config = dict(
    arch='mobilenet_v2',
    model='image classifier',
    dataset='histories of elementary cellular automata, time running down',
    train_examples=73750,
    image_size=32,
    crop_scale_min=0.8,
    horizontal_flip=False,
    targets=['rule'],
    num_classes=256,
    norm='batchnorm',
    hidden_act='relu6',
    depths=[3, 3, 9, 3],
    kernel_size=3,
    stem='single',
    expansion=4,
    widths=[40, 80, 160, 320],
    loss='binary_cross_entropy',
    init='small_normal',
    residual_init='none',
    optimizer='soap',
    beta2=0.99,
    learning_rate=0.0046,
    beta1=0.95,
    shampoo_beta=0.95,
    eps=1e-08,
    precondition_frequency=32,
    max_precond_dim=1536,
    merge_dims=False,
    one_sided=False,
    adamw_lr_other_params=0.0011,
    cautious_weight_decay=True,
    max_steps=10900,
    batch_size=256,
    epochs=37.8,
    lr_schedule='linear',
    final_lr_fraction=0,
    warmup_steps=540,
    weight_decay=0.1,
    adamw_weight_decay_other_params=0,
)
Rows from block 14, named by matrix and row number. Each number is 500 + 50 x the weight over its row's rms, rounded and kept within 0 to 999. All counts start at 0. Numbers have three digits each. After the name is the row's rms in percent of the matrix's.
# convs0: expand pointwise conv (model.blocks.14.convs.0.weight, 640x160x1x1), inputs 0-159
convs0.285 116:585517464481505487478512500601469457541520501457585458496567486556556495639511539517531536491561467521459442521492491473529516600408554480427474459533550523518529474471423342447471489429481457374539546504512540418621514550443457478537474439498456552479473490363543498509546462462559546512480452481479477541472438575545502494458482563470495456541492505479510486534438547564528517463498635496593455325481525536474569463479494523428495478501563515534509449414452524567472502532471510
convs0.286 105:440507544487497525462525497524587474554492510415492431495505499512519448442508512504451485468472453474578533515406434539415447522520437441479555455583519579500500427561539503532411583499572445486484504390571514439535484448510515487489507546470422419522512574582517539490513529478494546519447503513520401456487517508528507440503550465403515452500393480509457377492483450496506392487524471461528482575494572537478457462416562531460598595399481332531524497594503499503502565499410428
convs0.287 120:471540498437536548577498462528516521562478545462517511567531501423493497532463562557501355522499522494453479583556522470468530540474466511614473494550435528449497614519437567499521509486508448418478491461401544436430421464543498464541459488575467618512561427476553496486500469497558577466443463405508468430523429599500518493512565443565581540483519391541646527461505503468557486495416529494550461515447603541557500485530419429533513480453535512600548544450470476525511536443522452
convs0.288 097:502502554408457545518580525553591504512508478478510472389487505502513471540503519551559475507510426444539452406381474487475493462479521503439606545501530467505455516467556538545555589495554574514584527425532499464447541475516494479498485592460489481551522481497529538413538513443496502552518447576571559499434538511451423436415597462433531566452402524452467514505503498507497584544507451444390475511492477469537411473483561431479316557491559366518426513525453532515520519541546508
convs0.289 109:459538473504449589489496514508465484523513533541478523523457420453509519541467545591534522663567580447455441496544517510555549535508480529559494431453401551505528546558478521510579460512539447497559427437517526425469375573544457500523521437435405506551483471516502494647417549469384468536429485456496512494523488484452468515469468496426455523503511508469559430461463506469596496529472386432525548504487486457508497445531563478474589554501492429540534478459384577581524508562399493
convs0.290 094:415514415556569517467509526448533493532444441481433476496586472427434371516537521458434506450499530459600476564477501531486518444513451525552405483487424467520553501353552484561466551414439534530405552529447545501512615547448477549473574568523538516564470454562476546545433529518563597483519536478516416493494451447453499499424411520505476510480466470590527498495445515570519492518511452446586512499438491469521577565482444482487563470538562437464479534400511398537466564517430493
convs0.291 108:461540557583435478520337505403417563502459563544463552422523554490425471461451515507464547547440493474492467534458518617474408494500477508530464521449488552517541503467448523621528461601581489375474450421473461554472496510509578562492507473477575458478506501428521606430522474524526591449468469396485517486555480437483528455487578509431567473549508477440573465514480481496535521565488472422505447493439527606482483544478529490489519559517462422437472502530537528450602442518451453
convs0.292 104:506433547485471487474509475452445556465501418382488521474577544452497461550434549503551430579532440543485490503430500641520335433462461512470493501426543511501508556532448572501568492518556561564457493494533499495525512540523498540440451413430450542547590475463470540569552449535545499505485499460526462539536601427579393522360404475581452484541415441506557488505366499492538494549525503528516476545483518510509499499511565488535480524508556496485470476478526434459536523415425588
convs0.293 101:478447502525470486473578539522532472462427574604443518491555529505528501589512562560508516491536657385482507555521465548542543472525557527542476528475511500475525506455484520514543547540427619469501472508401492539551496584502505403493537451506468556501533573549474501558561385406545451483614608487562508518406496620512490532500423484496492603581558528522494474468503515524572543443535494539541509494514566506514557506455538451399482489516511512461544404516534420554499390476460558
convs0.294 107:479516566494539480438558598507461495457460603511407544496446545472473478487513551522505390501452571545500430466558473516537498520479459577517466481527491579526537466505529506454501525484537431568508538528452420510451500474541552556502482436414417473568489403423509464536466506512543554461473458614541462497620411541423406553474588549573447468467527530486525500419587459472499494440441511476464490436446558477442450540556366383520506440514518528468473417523490399576462517483551456
convs0.295 097:433497528498483532515421567509478513374677519529500399520417443468485475440623492473555498462593530481522465585513512474485477525478511507490533499491448521466515541493520533526510517451483491472385499523603526453497523447568548453418391513563610556561398407523471527448480577504522492550462432487511540529417440566597492441498427442453529515541489519411441545487561460500449508566566456515454431500467540554462523419485511488457509532418541480457537454455486500582508503537538550
convs0.296 095:479494573424508559474521463536417483462541500462488476570568462443529539481439475557555552569516477549455408553561495484490578496557444506445525594507511538532512491605469502422634571502516554353540533491452562620502569511559564464540445448621449523546421521462513493473464485523529410555572472522553537482466539489560439495555490479562498411471459494504513526502541441522391475425458509432530510446429468458495471531449516497412519439517538443510485398489432459550466523563443491
convs0.297 089:573491504623479526491497577485518456484441482465476521582497492501490508510417493467543486415470568449473486495518460456441592493558569513484525545406579535467499465467590423417457511468610477473416565527454435472593591585477483470544513469553495549472455524516538532512491569495472499409581527468551545437461559484519542520417473433567579482556542527555560488501470501579522516505542407572522536476554526547452411590511486545566514559475430594445529414612472448528535549488420496
convs0.298 105:497487486493483463393430558448536417460502483558416516530501490516465456471514511451522543432477460465526572459536529531553530457583530463412426431540489430558443498487523550530478532410511485524494581444475572545474514509491409529533474528507542467442407483467545507411492652543568459463530507606551403420438514501497439511522456461409524487534450495423571453476455491496466524541538540603500504507493494511392526447519520561409501498582601535521511453480415500532493338513516442
convs0.299 104:569462487472581554525611476417540513552509530444554479511587545508348522507431472505527529511540501527505511528443540473528536559587456586420453431531411446555477530545441532508504490496431478530543495473398451532486527506543537504443473469599561416398564385471554523581605486511505571477429608454485497534483506498433505445534508493517497496403609478386543552481480520553530534437494481463504439398431503463505473507555514549536526532474572481474496497433499451504492562579522505
convs0.300 083:486425415466434454460536384489484538511500497484468558499472487537556603516510525440486455475508491458500509493513504527485439500461538531482456522500517461509582607524452521485665545415485541505524452495570532463513516504498407526510418539565458552543485627503452497451407429598492431445505571524624518450500449428531464508459496462512567523516477533487536556574557508432501419482421514546479417471497590452504451435440414528435542396506514521480468439566489461366521480479446473
convs0.301 101:556522477410488440483553593519451498502453524432477616478478501559538574524612497391466480518463524438480487485529529478515527435496531486470478547483577522442511386507427549540366508424407538451442468555548482458456429446586510476470488524489524551557475468515501463551440576495426522488511542493466527524535497539553544602469496459484509527510597493511581559449509550472471578456461455596413449486558484542489528528408513548484489572447601431413614440511501511501552433472548559
convs0.302 103:502521478539477461449453412545490651630418541476469519527522474507552517557483582528547533591512514542574431381452474517513578577563449503516480518522536492410547586490600464490462583479450430464511464571570566595504480536494509486446479594542520401514450514441482501442535511450448409388448454509404458454472472512528525526468559498501507507431480486482443476455464447522530520432490496542518491496546527558490487578521449458550518460537527557534427491443525431447519557369486491
convs0.303 093:516496487475530462594499550544542530488497527471611518478549520508498480492572598493466513549481554462460496466428514509449501509437312501523525524539389403497497405547527571543526540409433490511479441493487422497452618487547438572546455456503510604474445488424490542518577483509572503484548471412493476518450511449548515440489457518579474492489436490405452508445484533481610546509415489577558509571496493533445468515483476418455429407466571460548416507462475538475444487582496546
convs0.304 117:555455522426598547430465535568488604496371551472478539502512491553510498553530448439541509488502443547514462442515628500537474506470452535464482557528475493454528494496501459384486484498461527598504502517444438555540496453561460563447484465510524504456447530451508525558514504459488573522488510594450448499474532573556563547508471501505463459471421511508488549510429388493371507470591371407430589443415502527643544511518500428445563511438489558518466495435487501429494435493507553
convs0.305 113:410571514454474483458454471552500467475409613502535519371440514507541444470588567494480526506507431500508465523492506530483635510578420522513466528439501449580475518535430454496528461457516362534524531441598497403492503493533404601476493553409532468501419512463402468455498432511480457491483503507460418502572536532503555519425537454462527503486511531483422450490486499479525539418479573443572488500458394549472511533452545471489475432507569498494457549495386484543469514403579564
convs0.306 077:481497494474525511470433478427425520499538419531470532483556618455432595524468436378516536519488559496473500398500541464520483501545458549422509447440393456535469413532437520501510510484514518552502520473403490507460470479421432566508486490461432471427535436460477500522546575507465561507547497560532461527531548568451492412571507531508468542538480550379514575480494514508631617506498506509566571524539509485489416487550448529481459441494337402451525509481501490527482485574606464
convs0.307 128:500559576508503466477481627491418520602434399459491515539429467427495362605409508506532524436503519444492485504470403538444481606508502540508497430425509528468520493544553510547553537638594469508468467502553509487434449468491443503529402504485462500493489548477483436399546552482599462520500546504508482527515455551377523601490392526544447484554422478461452549531521441491458530501484502451565474440376485529514493424466503503526518510467520459533453473482500462544506435438492553
convs0.308 093:436564568532513397456531442551555428507514495579533476523572498527441446482450471490434524544405467513521553471477609464477532572489482571501475556516517476436510412542527523539435511460514574493454438526457467466497507512528535480586543543444569502521419511421499600529470453532501513447476521500464425468404580559504533552583508519442417447571478644541545507517430539480455437433569493508454574501489494478473562436589383620553426556507523491487498520431494538507460552548562555
convs0.309 093:542447531569510526463445592476466425493519529473563421483473492544515489521438548503488394546464456474484430433567511587551537544486501385478407540510533447504547565441534483437560493459552457550488459503492489543585446421461457499463493487437571496548430511494530531532453473482532471518478536567508553586510579538555524316477483527619532499523496522462429459503551425472568532615494478554486506442514573429457538519489443478445440615471526518458496481490472423411449615473480507
convs0.310 092:495480461555524521472513425455523429553467524563508519447588351499514528475565467568476577566516541446522439490547495571527543364411446522476506465537479552461448492471528524512432469396585454427513547396518442529507546477508545557515432499643420594533528397554505560433470431510443563450511449503532485606434492443513458488457520520475447458522496512478445569477456522470552470492528494543510438459597437441467528526493492544568515528535539562561558475449531584487472564504468460
convs0.311 098:542499479402462530490520531484553523532571552479571563462555505418501458572518434504605506540572518434474471584510495452564522506445474504438514478388567486500436459455453449439505489567523585580501539560528483465441561469458414488576494430634535485515494413505533469396474482494481350436560430462501580467569565497519553462481566536539520485403472514527491523547514499534524449525570494466501474509424484458467569514483549454436577509502490475568487496558452442450557648501485470
convs0.312 111:559487483503471532469461446534477534507552481549532476533456546538558494496522554441473511556548514422534494533516475607523572462458527428495512419469493430504396516483577519407471453460522598500538428572506450595400447496571560432586559430477443498498357464583472433487428516473552441461449564520552508600383387496506587541494528518517504519466615515493480553415509507450446500550533456461505460523434490444508469535468459530428491506485437557473495565527500573478519547524413445
convs0.313 117:497465453486492542495529450461540437498476411554483393461504464448490494468485519434479580627463565391419500497512508516505474458530435537510538517503509463565479517582435510513459539513385457502525477454377416503442517543533505452513568533567494465528559511371447529475545420546557499572459449471560461536507501521544459430468518605536532412539505449543677553480417485531521512495646512481491540520477511486558455484531494556530569511478433498452543522509480542440524508438496388
convs0.314 098:481631481576477635498453466478493437503541441538495460503509465468532456438468542452544496388556540584505561512503507504517533545517434553420480564549490500532406459504569541464466502456566645469515501555496468528473465494557527550484455461574489452568411508544392524487547523449473530486525490428455471528443511421499393501573491459396484515480585418529479530549462541514498452531561418508596436423425483497601521507520494477510491560498538382477519427487501511494460472448611500
convs0.315 104:518423480584584456568418465407415589511566541452484500523499495585440519540488473422408450418434509503491574490511420461479345467467515485500501480473477556449466567547456487482522477499495569545476487454503545525517528418511505567504543528426597534471490566514538485531552558536466602508587456515434530488442410509529575582478490465439502518492478516573519615385447524519499513500460435536512509513432546520533510521545508585483612540460553517574553431485515465565586453446490475
convs0.316 090:505476370439423445463465570446533515485478552523507558548540448512536429565521494446544526445472493431566530594516494475478459547510486457484608455535525531455486405507455500439533487502594540483542582487522497516456364525601483493505591517515546521421403521501542514434480560486490541447582501522534487513466486534503513462468668479502546597533552507595426533627527539531450525521502511522406472531512527575510557439579483589473465402520459500541507435529525446477552545489523554
convs0.317 114:478473478496477459475448528495539480509416532393473481549445499455503491420463510370521448488513435536519499520498569449563486439553437583423521545378507439545440449441553517529445511507543491548527489459441521461517587433566546456469609505463528433622502507498534499501481408539519440492466495428459447411476481472511478587486482530468503444538463478481562500423562540568415398491565470455488590413520519506502536423415396487580517399485528417499507477554541460438507522502479408
convs0.318 097:475420510511574464538478572456395514429548574573512509540565459616479504530524561499433510516527453506547570474444467511473529470496526469454542514582533586491467492461521526445507585457534477494518505577463454514526487483461377526454434505518429469479477464432515564482569440465432514627392501468515539470482525556471436572475502493386526487552555563486486519475429566492507596481482575650426431571540522419454471500528446528520555439400496548450551482524562538490578562470481479
convs0.319 106:468509483572417498378445555474417442603505471514481504576424478475454452556479534495441482578468495510549499473449457447456446452486556440466532401496497484493461426451590549506442492526403479496572646536530520511571478504506503532404423444560557544505547491579481536461619545511448462521526523512483523486405569442488582410451583451506452535568471513574446481499407440532507474597492553522447461460478541534559548438516554493472507492461489477534417436574469545528450458516462471
convs0.320 106:473459506401424585404563484490444441482539496496501479471491496481390512478531446531465472558460495418563599499485573456487508528486486468415533538495497478446504500571453542510495481523468421496434509405542577414507487558556420519500443560542478453407476580546393550461494536493571601432452459489538455499547477484484429476514398432462597539553553490497525645519413533520470527513523478529453445488605522487454435496565508479487516512504484489513466385423489396554530501513456413
convs0.321 103:556489485567589484607456474519532439410440473466540584506458490594495359486446494486499439553460461545497492422589590548512504520491549604420512467525545440441542501548455407563495533573493475455523466517455536517468473456451622473545440439504507449483416453548498502567508539540504420559565394471521516564484420517532557496415509514442492629415487427502510431482403510518543528456527438430496430462534463495566482469478447456494512546562517549522562464458528449494466470463483507
convs0.322 127:433567471458515459481523524393491466625482472543507551539464526552473441492492464493563545472475463463484404349431459506581451492533509483525505507508492407619498494537485428491504500521447378535628548429436457450505541472475485575470534461500543557620476445564427408610498650415561459442585461475514505495562447522491462532528513485524546478540449474496525494573528499559519495522467517521525459534527400485584485442420554444546539535514461500465547495472515506486474530533490467